From a checkpoint of a small sound classifier: soap at rate 0.0026.
Rows from block 4 of a small sound classifier, named by matrix and row number. Rows with one number belong to one channel. Each number is 500 + 40 x the weight over its row's rms, rounded and kept within 0 to 999. All counts start at 0. Numbers have three digits each. After the name is the row's rms in percent of the matrix's.
After each channel's rows are labels from the 100 clips, of 14848, where the channel reaches its highest value: "responds to" is what is common among them; "loudest" is the band of the loudest frequency at the time of the peak. Only what is clearly more common there than usual is listed. The data: simulated sounds of rotating machines with and without faults.
# convs1: first pointwise conv (model.blocks.4.convs.1.weight, 144x112x1), inputs 0-111
# convs3: second pointwise conv (model.blocks.4.convs.3.weight, 144x144x1, transposed), outputs 0-71

convs1.118 095:529470545443461434512605528565543449559514467528437471503456579543483505503532546528466542468427508513441512553503519525474506489435521486522470509489479441507496497529484495566537471512487438516506489560460539479450460483515488522489476431556436491445554557510448447454493493547528474473472461498540471516480477538572579497379489501484
convs3.118 108:532483486500526568583478483467492471432462520497540502546432558420462459500506430445534581479454510493472529476575487468543509546605503448490413459466460567469512530461519492494489489465480485507485507514523498542434
responds to: speed: slow; conveyor
loudest: 250 to 500 Hz

convs1.124 112:551537575504511497508405477499459510505507518482532503511536582485574525541509451526485478503526466469444378579466509505472511485531500470514463523536466528566552455581467568463538481533505479509486529497492495510580479534537468547503457465425506554498522465516506577458479464475527543461484471530505479520565453533571552478395536497529
convs3.124 104:503513586462484560544474543541505491499507529464536522552486454512447537468522518567510589461478563554482430493464475482456468551459546496550534433567467476541435524491529475461454427496492467474487527551550504501489
responds to: reverberation; text has "room"; text has "reverberant"; gearbox
loudest: 250 to 500 Hz

convs1.102 083:471508511521497500474503522538475491509522382424465498562457574456559499538462477532508510555473439545426486470527508525487463538499485498497575576493592505523522531444512545491528513490500443570508522620501490478504518528514487549558456544526500611482503517492435541468545516531525538461571531448502487461516556474500441494493493465473
convs3.102 106:495513549526476582540413484502500527526438505458496457509512499541482414487490524485466480474530531514438541422449460470493564501571525513543461480442564444486525445532480541450468508489478539455536528495555494452516
responds to: speed: slow; conveyor
loudest: 1000 to 2000 Hz

convs1.38 117:507549541492503517473494485449445505542509455501515462530517500499524504474513406575516512552515543525503536561509501467498441541576446486482526459521477563539445422552476592485491483469476603520539451513556541450499493470449448457455471546569513522502381458523533511526486526483470574506535533517453437490509433490491474437479526487478
convs3.38 101:549499516536506504500473551547460539501496478526507495525484409496527539507529444554439603525538577458539528466445445540547434429559491511524503507492515494444464547488533550454483499497485553518487515471516470588484
responds to: gearbox; speed flutter
loudest: 500 to 1000 Hz

convs1.42 103:560473530536462493482428479485536505494464456527480509455466496519472470504499477547556488547521521416478447521494437510476449475490524509474572525484508508494459527474562515535442493527506538517522571501486556399495458512462483538432488573403454499521551544546422591552412457475483486456511488485467570543512556471535455447482535501544
convs3.42 099:484433474468482578494460519480527502476523467472509498522498526505453510540502435487476504516551587452558587471507501493446530480508502542529515497518550517497524532496591487557477412463512517532484495542450458451502
responds to: speed: slow; electric motor
loudest: 2000 to 4000 Hz

convs1.39 095:477491546569525451541463620506536473547508491468519514471572468501568506540484467511537487421533537545463541451428505505489498498467550510555469498483449497517507486522393503501498536534455494482530525506434552412503390543479506517463488504531487494460461508496502447501496523475431494533471462505523479509531542446565512594538511531411
convs3.39 100:471481544487500496486492487519455538458463563471510493601476524463520471470482486511492474559499513464497557535586517516477508520562464494519554446484545507535486480512494512529488478495537532555548489480488437531530
responds to: piston engine
loudest: 250 to 500 Hz

convs1.10 087:491495482528497505425469487580476485482505424594438460493556547505438519441446508433450535461529448508526458496502520511500511517478554519513557486453535498471545524461514570555572500465445507551523485546497501453541551503504480534436474520516508477519528486464577528417520572421405469457448508499453513476550542539526556500475507537484
convs3.10 095:486571543518478483422515521488514564617435482425547572533477508479587486514529356448500536497525561474524471571445588486579611498480468509487486486524440500481471503493463504471471484540481500542527485473494501562541
responds to: text has "speed"; speed: medium; pump; imbalance
loudest: 500 to 1000 Hz

convs1.106 095:561535444503425507473380494523510475517492493426484478441493511517482503490504531526575484480545550438513474535469493393469526454536433528512480487474520510467527425530485513478456509486481457472495519441508553527468559564471469481551487428524554453474566502487411580449475506508515519478470396471491481476559512445517540507484539489481
convs3.106 099:514533435527527474499479504533474543568466514457543537485516464575481515438520460456464470440491570426550560458538427539545493507536519574498459589454527437512500524454568483485519563528475496477406538491502522534505
responds to: piston engine
loudest: 250 to 500 Hz

convs1.99 120:449467507519490493452469436522529455523483525465572505523400445506556469549492468455462481483478460510429549487488470600415554463537496513540450513475464472492421499482517478523460497465505505484496475444483489492589466477553516602503525429465479497532391513490477480543426530554517516473433482477519453524555530449540498507472482498506
convs3.99 117:530542485440542520481516518503494566485526482512465486466504478421508537490478441504504481466453497513485431537459495463518492547425500504525544644501571501498494407511523523511474506545468548555484479497455506516515
responds to: conveyor; speed: slow
loudest: 250 to 500 Hz

convs1.109 072:499509543492449486546489516538533442487440546408536415449462462520470491482522512475470653531512459541532446492526511560506526489563453524372472474439523517467486489499501544465525479529440502563527505509513500458441442562555540544513514494540463495450491481490511507476469490500526544536565527534426522466477506487517485436462506491462
convs3.109 090:499518460526507453542453508462428500563533486483512535533484524471426490536449478516507540548538509443455540553510401502496461499487477503482489442441518400505495476480493479501508548425453548503486489439505516500542
responds to: speed: slow; gearbox; imbalance
loudest: 250 to 500 Hz

convs1.40 116:517516502445517508452436415455484472459492543491485467516467489484537584494513484475374481592511535480533538445521491503465511449575523498483567465461512555498516531437489384537520514480476500478577541492525555493478568517511458532490472450407522509446485565543516498478497520500498485456503555505485507486516518446550433440458529452502
convs3.40 108:507526534475471494511527504460459464455506450477457459486482462462493507480469554461515519622492479472573489526495463530479523476521497507417520486556536458434488550526522510511512477479606528472485518451537558460513
responds to: conveyor; text has "speed"; speed: medium
loudest: 1000 to 2000 Hz

convs1.60 087:495539495502596501472467571529511609478516505446451422480580519466486534483416448520532460585519443515484571445452485486508500537465487543487461539447484463487476501412464489399446480535514490522483507548522495435468485514490469476495468462502480492519479552500549473470498519508478557424501467529501422489527483554521580472516524499448
convs3.60 096:466483502505446478517445531530524460470491502462576525514530477511465544568529592490538472507588534502541462532471533469478565506524537455538520576478541545423440486544465517509520550539554594449551529498520556540494
responds to: reverberation; text has "room"; text has "reverberant"; speed: slow
loudest: 2000 to 4000 Hz

convs1.80 102:514503520479463477524492436443466430554502512477568434532497485536459493523484521472442509535514507521484531460499487530460567537570502489478496489501566525541492468510545432545433477561546564533481524540461468521416542578468505459528512413560472445486468446496410451469537512500502503532517500555487509551512476482404552560537456523432
convs3.80 111:527604461502462431463450486423480455547442526529461485427507474481503507548512433488487478547543491518516537568532409521558550443433498446472533500538530473427478534515577498506509472516511532484493492539501466503501
responds to: gearbox; imbalance
loudest: 1000 to 2000 Hz

convs1.68 103:440472532482553544461485453511468529456519541496535485431534479471477576474495496403435540552528470479471558493495499522511567439491482547533494471537443511409536494463500542485533517487501535493643568493533475457464528623451488480509445473430523517491441495506505535507509538509463492543517566451504573515495499556490510493478485495505
convs3.68 093:481433476513494452502601516506496426447527436495493584504456478454452437496464503469498435591551481489457487592508447468479529440479496493420547501513569525524557484523518489531510448491539376468494462548493518461466
responds to: conveyor; speed: fast; thin (high-pass)
loudest: 1000 to 2000 Hz